Weights of a small segmentation model: trained on scattered letters and digits in many colours.
Rows from block 2 of the decoder, named by matrix and row number. Each number is 50 + 12 x the weight over the matrix's rms, rounded and kept within 0 to 99. All counts start at 0.
# conv: 3x3 conv (decoder.decb.0.0.conv.weight, 256x256x3x3), inputs 88-98, a 3x3 kernel for each
conv.140:28 28 39 43 37 33 40 59 62 33 42 42 61 66 58 38 56 51 75 75 79 54 64 71 21 64 71 40 34 40 48 43 38 68 44 31 30 36 46 51 61 57 64 56 30 61 37 48 46 39 33 26 51 60 56 38 43 49 79 32 16 52 82 53 44 40 58 60 55 40 61 69 55 53 51 77 65 55 41 27 39 49 32 19 39 44 49 52 57 59 54 65 54 64 51 81 68 21 00
conv.141:50 46 56 51 63 60 54 50 67 46 40 49 52 36 52 60 46 56 39 52 45 68 51 32 62 49 42 70 52 53 56 47 50 55 47 50 56 50 41 59 40 63 63 27 65 51 52 53 60 70 32 52 69 34 34 32 43 50 77 35 42 56 39 35 46 36 36 69 36 39 56 46 49 57 39 45 59 50 44 57 47 67 43 62 78 24 46 57 31 56 48 72 58 51 26 75 58 36 75
conv.142:53 63 46 65 60 39 54 46 43 59 39 48 55 44 54 45 47 49 53 61 48 59 59 55 64 50 40 53 60 73 53 47 59 55 52 55 61 40 42 68 36 45 42 36 51 56 50 48 53 43 46 59 50 35 55 52 40 59 46 29 52 67 39 49 54 42 55 58 40 47 58 57 42 31 52 32 51 62 39 62 48 61 53 42 62 38 53 66 46 62 69 29 53 48 40 63 56 36 55
conv.143:37 55 53 37 67 60 51 57 56 48 47 49 34 52 53 50 49 45 33 34 24 52 38 23 38 31 41 59 55 54 46 47 49 56 56 51 44 68 66 36 44 68 56 57 61 61 47 61 60 56 51 51 44 47 54 45 38 56 67 66 60 41 41 36 51 43 42 59 48 52 52 38 60 45 36 57 46 48 43 50 46 68 58 54 70 40 42 59 33 45 37 67 68 35 38 50 51 83 57
conv.144:51 58 62 60 52 48 53 48 50 56 56 49 51 57 45 51 58 50 44 55 50 35 43 55 53 71 55 52 47 43 53 51 47 45 33 39 49 51 45 40 44 44 25 28 44 50 49 42 58 40 48 55 46 49 45 43 53 46 37 33 53 59 50 43 33 25 47 28 22 38 38 42 55 40 48 50 53 53 51 50 39 48 34 33 34 37 47 50 49 45 69 46 34 59 69 55 61 65 63
conv.145:49 86 49 62 71 46 61 48 60 54 35 43 49 33 48 53 50 50 48 43 53 42 33 61 45 52 58 42 51 59 34 58 54 48 45 51 87 50 46 90 47 48 49 47 49 60 69 53 68 61 65 59 56 54 32 64 29 50 66 36 53 62 55 53 53 35 55 43 33 44 34 49 40 44 65 35 53 52 39 60 35 62 55 60 62 42 60 50 38 50 88 10 64 74 10 62 49 41 61
conv.146:54 49 50 48 40 60 48 44 65 47 44 46 44 43 39 54 44 52 39 18 19 51 38 22 59 51 22 49 49 57 42 47 69 50 51 82 43 56 90 20 58 52 49 63 34 45 50 37 44 54 62 45 55 62 46 41 52 51 47 58 58 53 38 56 52 55 46 49 55 52 46 42 34 48 58 40 46 57 48 44 50 57 47 28 50 56 44 40 43 48 60 66 53 31 57 20 54 53 47
conv.147:63 80 72 65 85 60 56 55 50 43 68 46 52 57 43 57 43 27 00 15 32 37 49 42 73 59 38 68 78 58 78 85 63 42 48 36 37 87 78 14 38 52 34 27 54 43 19 54 78 58 48 79 79 65 68 42 73 49 30 46 49 25 35 44 24 38 31 27 41 41 45 41 54 35 38 49 40 41 72 72 60 55 41 36 42 43 45 32 35 48 10 50 22 41 57 40 53 54 69
conv.148:33 44 41 48 77 66 61 52 59 48 41 46 51 39 50 54 44 47 25 25 30 52 18 10 49 40 55 65 68 59 44 70 67 39 50 60 71 94 87 49 67 92 44 35 38 41 39 44 55 55 43 62 64 84 34 22 25 37 45 35 58 49 56 34 45 43 50 51 47 49 19 28 50 42 50 46 33 37 68 67 44 52 54 39 67 62 51 36 46 73 62 72 78 65 34 61 65 55 46
conv.149:46 50 62 43 71 67 56 59 44 51 53 62 47 59 64 39 49 41 36 34 30 78 67 37 27 37 50 54 50 43 31 32 32 57 66 36 42 63 70 16 37 41 69 72 53 45 40 50 54 66 47 54 36 44 62 61 56 65 99 90 79 36 41 36 49 51 33 63 60 66 58 44 61 55 33 56 41 50 51 49 58 39 45 54 57 42 20 55 31 44 42 53 42 32 29 25 24 69 53
conv.150:66 75 35 72 64 41 40 59 74 76 64 44 68 69 53 58 55 47 50 64 55 53 77 71 75 71 48 50 73 56 54 53 31 37 34 43 73 61 46 84 41 41 37 24 54 35 48 56 48 46 60 62 53 47 31 51 42 43 40 56 64 62 99 51 60 44 55 55 47 56 57 68 46 36 69 41 45 64 46 40 44 52 39 37 46 39 59 53 58 61 66 29 38 65 49 51 44 20 00
conv.151:46 68 67 47 64 66 40 63 51 33 50 51 34 52 59 65 61 55 28 35 30 38 41 51 50 56 63 55 53 44 48 64 43 66 73 58 46 80 80 26 50 40 28 53 46 44 54 51 55 43 56 57 56 54 45 60 69 64 44 66 48 40 26 37 46 58 34 25 52 42 35 44 57 49 51 60 50 52 54 41 47 66 63 38 55 52 23 37 37 35 32 54 45 11 40 29 54 67 78
conv.152:37 37 52 49 72 79 62 79 72 54 34 48 41 47 56 28 41 51 45 67 63 54 43 36 40 06 21 60 50 58 50 61 63 43 69 55 68 50 43 82 69 59 31 34 54 54 64 44 58 65 50 75 63 63 40 50 36 39 66 35 87 55 49 34 42 48 52 60 53 63 46 37 54 62 40 45 38 38 34 44 47 26 45 63 70 68 55 88 52 37 56 37 57 60 31 54 06 23 60
conv.153:57 49 31 75 68 27 74 45 56 34 43 51 50 43 46 64 49 50 43 40 57 25 51 55 44 68 51 40 63 65 58 60 65 74 47 57 68 99 54 96 76 35 99 51 42 54 37 28 46 65 28 45 63 40 65 64 25 71 73 17 52 53 33 57 52 41 51 55 23 49 55 50 54 54 58 50 51 60 28 42 47 60 43 50 43 41 63 53 51 61 30 40 35 31 31 69 57 46 70
conv.154:50 52 54 56 40 35 60 31 40 35 37 53 31 36 45 40 49 45 48 61 53 59 54 51 50 52 36 46 65 67 61 62 59 65 53 62 71 46 33 53 36 15 52 70 43 27 49 60 50 54 70 47 49 60 46 30 47 70 32 48 68 41 49 57 55 53 58 57 56 55 52 53 42 35 56 32 45 66 47 66 63 49 74 42 70 69 50 53 56 54 47 29 48 18 56 37 21 76 23
conv.155:51 64 72 52 64 59 47 54 50 53 65 54 62 55 55 56 38 48 38 53 46 33 36 42 50 49 52 75 66 61 87 69 47 80 66 52 39 85 47 52 87 65 36 51 34 32 44 65 47 46 64 59 69 68 30 45 77 40 37 54 36 43 53 20 40 47 41 47 49 33 44 51 27 21 39 35 41 55 54 56 53 53 23 11 38 20 16 31 39 70 57 87 39 59 65 41 50 30 19
conv.156:58 39 47 46 57 48 56 62 54 56 47 57 44 49 58 54 55 57 68 70 60 60 44 38 35 18 33 45 39 41 58 60 55 65 74 42 39 51 44 47 61 51 61 65 66 30 46 39 46 55 40 43 44 48 39 52 56 42 66 43 50 47 33 22 44 54 47 63 49 68 57 42 57 58 43 37 37 39 38 42 49 61 71 54 81 50 19 49 24 33 59 60 57 53 29 60 48 50 62
conv.157:47 50 43 41 55 49 52 56 53 52 50 43 51 54 50 50 52 50 37 41 33 49 42 33 51 43 42 42 38 46 48 46 40 55 51 53 56 61 54 46 42 44 60 56 53 43 44 49 51 55 44 43 37 48 53 54 38 50 55 52 47 30 44 41 57 46 42 56 51 35 42 46 48 46 45 43 35 36 50 48 49 55 47 43 55 49 48 42 50 55 47 48 52 51 46 46 51 60 53
conv.158:48 45 28 44 29 24 73 72 51 59 59 43 47 52 51 51 56 51 49 53 36 61 63 57 39 35 38 48 50 45 24 30 29 54 69 72 23 00 23 25 17 29 49 62 70 65 58 60 44 32 47 45 34 37 62 61 49 59 43 72 37 52 62 25 36 40 40 39 45 41 43 44 60 50 62 56 60 63 39 39 50 68 71 46 39 40 20 35 39 28 53 68 75 09 34 09 44 25 28
conv.159:51 89 97 48 82 84 42 71 52 54 56 36 49 62 55 54 34 35 41 58 51 58 68 50 56 50 37 53 62 54 48 57 64 43 51 51 31 67 66 14 67 49 41 70 54 53 51 47 54 47 53 57 57 39 59 43 58 60 46 65 75 51 38 34 34 49 34 43 54 56 55 39 64 26 24 70 37 34 60 36 48 30 55 58 36 54 32 47 38 34 37 45 20 44 71 17 41 29 23
conv.160:39 43 42 33 23 25 33 37 31 32 48 42 29 50 40 36 57 55 52 61 50 45 62 63 56 66 66 55 59 40 41 61 41 36 48 38 62 56 58 53 43 42 56 53 48 24 37 42 30 30 52 43 26 39 41 36 59 62 43 76 62 50 78 49 48 42 54 47 46 52 57 65 56 50 59 64 56 54 47 43 46 60 50 47 48 63 59 50 51 33 41 39 42 37 48 37 50 76 56
conv.161:51 53 52 58 65 47 52 60 59 52 53 58 43 53 56 42 52 51 40 50 46 39 38 40 31 43 49 55 43 38 57 58 56 77 58 60 50 62 54 54 79 68 58 46 47 51 55 48 63 41 49 51 56 65 30 49 54 64 60 39 32 38 48 32 46 45 48 57 45 41 49 54 54 47 61 52 41 55 53 33 33 54 44 29 58 47 49 60 63 72 67 73 66 40 44 76 53 53 43
conv.162:31 42 38 41 36 25 59 56 56 32 32 33 46 50 47 58 60 61 54 45 33 62 64 53 50 68 50 48 56 53 31 24 30 48 46 52 27 39 44 39 34 45 69 69 66 63 68 63 41 47 53 37 31 42 49 54 54 59 61 63 50 66 73 37 46 48 36 38 40 32 39 38 53 48 54 68 73 74 52 49 51 69 67 65 42 43 43 36 33 35 67 53 57 43 49 48 35 34 38
conv.163:39 41 34 52 50 45 60 52 50 50 53 49 47 55 39 53 59 41 44 51 52 51 51 37 58 54 43 46 44 43 62 59 58 44 58 57 55 49 50 57 61 59 33 46 35 43 38 49 49 45 48 52 53 64 42 32 35 45 27 31 60 45 56 38 48 42 44 56 52 52 51 50 54 56 58 44 43 47 51 47 52 35 58 48 61 68 45 60 67 51 41 50 62 40 58 63 43 59 58
conv.164:50 61 63 46 65 66 53 38 50 50 59 57 43 54 62 32 46 53 36 45 59 50 57 56 46 56 58 57 63 56 56 67 53 49 64 41 80 72 55 66 65 54 54 58 51 49 39 47 51 63 52 48 52 60 49 50 58 43 56 58 59 52 58 51 44 44 38 53 59 45 43 54 62 57 35 51 39 42 46 43 42 28 52 63 60 72 58 71 62 49 37 36 28 61 35 56 44 56 64
conv.165:32 25 23 49 50 56 69 75 58 45 44 60 51 47 53 51 49 43 50 47 39 41 41 44 37 34 31 38 29 33 52 47 35 67 67 40 23 26 51 42 48 48 59 79 77 63 57 57 51 36 55 53 43 52 56 57 58 43 39 65 46 36 47 46 28 34 39 35 43 61 58 59 61 66 68 39 43 42 38 27 35 51 49 46 51 56 53 68 65 52 62 60 82 18 36 30 53 69 68
conv.166:99 99 88 75 84 66 57 65 45 55 67 54 62 71 63 57 72 63 39 41 50 68 65 56 68 71 66 37 56 85 54 77 83 43 68 69 48 04 32 21 00 18 21 19 18 80 26 33 72 49 52 73 60 61 78 42 46 53 41 44 53 38 32 67 41 43 35 31 42 26 19 29 59 47 16 62 48 40 60 67 72 43 69 96 38 55 60 07 22 28 15 23 27 61 55 58 47 61 59
conv.167:44 67 68 45 52 78 56 51 41 47 51 45 56 60 36 58 61 49 54 32 30 72 85 49 55 65 47 56 77 59 69 56 46 63 70 58 54 70 72 46 35 27 46 65 26 60 49 36 51 56 77 43 33 63 60 50 47 53 44 88 42 35 44 57 50 70 48 39 73 47 41 40 48 32 42 50 34 46 55 46 60 58 65 52 58 63 60 52 50 49 21 51 63 34 45 06 53 69 34
conv.168:36 45 52 37 41 49 37 57 51 47 61 51 49 54 47 39 52 46 59 56 53 50 65 59 49 62 40 41 44 54 49 48 47 56 41 51 78 75 37 90 69 35 60 63 43 45 47 64 44 36 63 43 34 40 70 63 51 58 44 37 41 53 51 58 48 41 52 50 43 49 56 51 55 63 66 46 46 37 45 31 35 33 26 65 54 60 72 55 56 41 43 55 64 36 57 54 48 69 59
conv.169:52 54 60 58 67 57 51 65 66 46 65 58 45 54 48 40 44 43 41 50 56 43 51 44 68 62 30 69 75 58 71 80 87 63 72 68 38 48 53 43 50 54 27 20 50 36 28 59 64 50 46 65 75 49 51 38 64 37 38 30 34 54 39 42 38 46 47 43 33 35 53 42 64 45 47 53 43 40 56 55 47 53 51 42 61 53 62 61 51 54 26 49 25 43 47 53 40 37 66
conv.170:62 64 49 50 70 52 45 48 56 51 54 35 40 48 50 45 45 47 40 47 51 35 33 49 38 29 30 44 30 03 39 30 21 54 51 49 24 50 30 40 64 58 19 38 61 40 30 42 49 45 39 46 46 60 48 52 69 50 45 45 24 58 57 37 30 28 44 35 27 23 34 43 57 42 57 53 48 54 50 40 31 45 37 28 42 23 31 52 41 45 37 67 45 38 53 59 60 50 54
conv.171:65 68 46 43 69 49 57 70 52 54 62 53 52 51 44 51 54 35 36 39 44 53 42 31 66 57 42 62 67 47 66 58 37 67 59 40 46 57 56 55 54 65 31 30 36 65 41 42 61 61 51 62 61 64 57 44 36 44 50 46 43 48 69 56 51 42 35 59 52 31 51 61 40 32 38 55 43 49 49 43 51 32 32 28 52 45 49 75 75 64 54 63 74 38 28 59 31 44 46
conv.172:58 88 73 50 70 82 57 46 43 47 47 47 43 37 40 38 41 44 34 37 54 44 42 52 48 54 72 58 67 63 52 72 77 50 62 55 67 84 77 35 40 53 37 40 26 60 66 44 65 62 62 64 44 55 34 59 48 43 40 72 52 30 49 38 45 43 29 26 63 44 24 58 50 46 44 69 46 33 53 51 40 42 36 56 47 61 76 42 50 55 64 34 56 48 29 13 42 71 48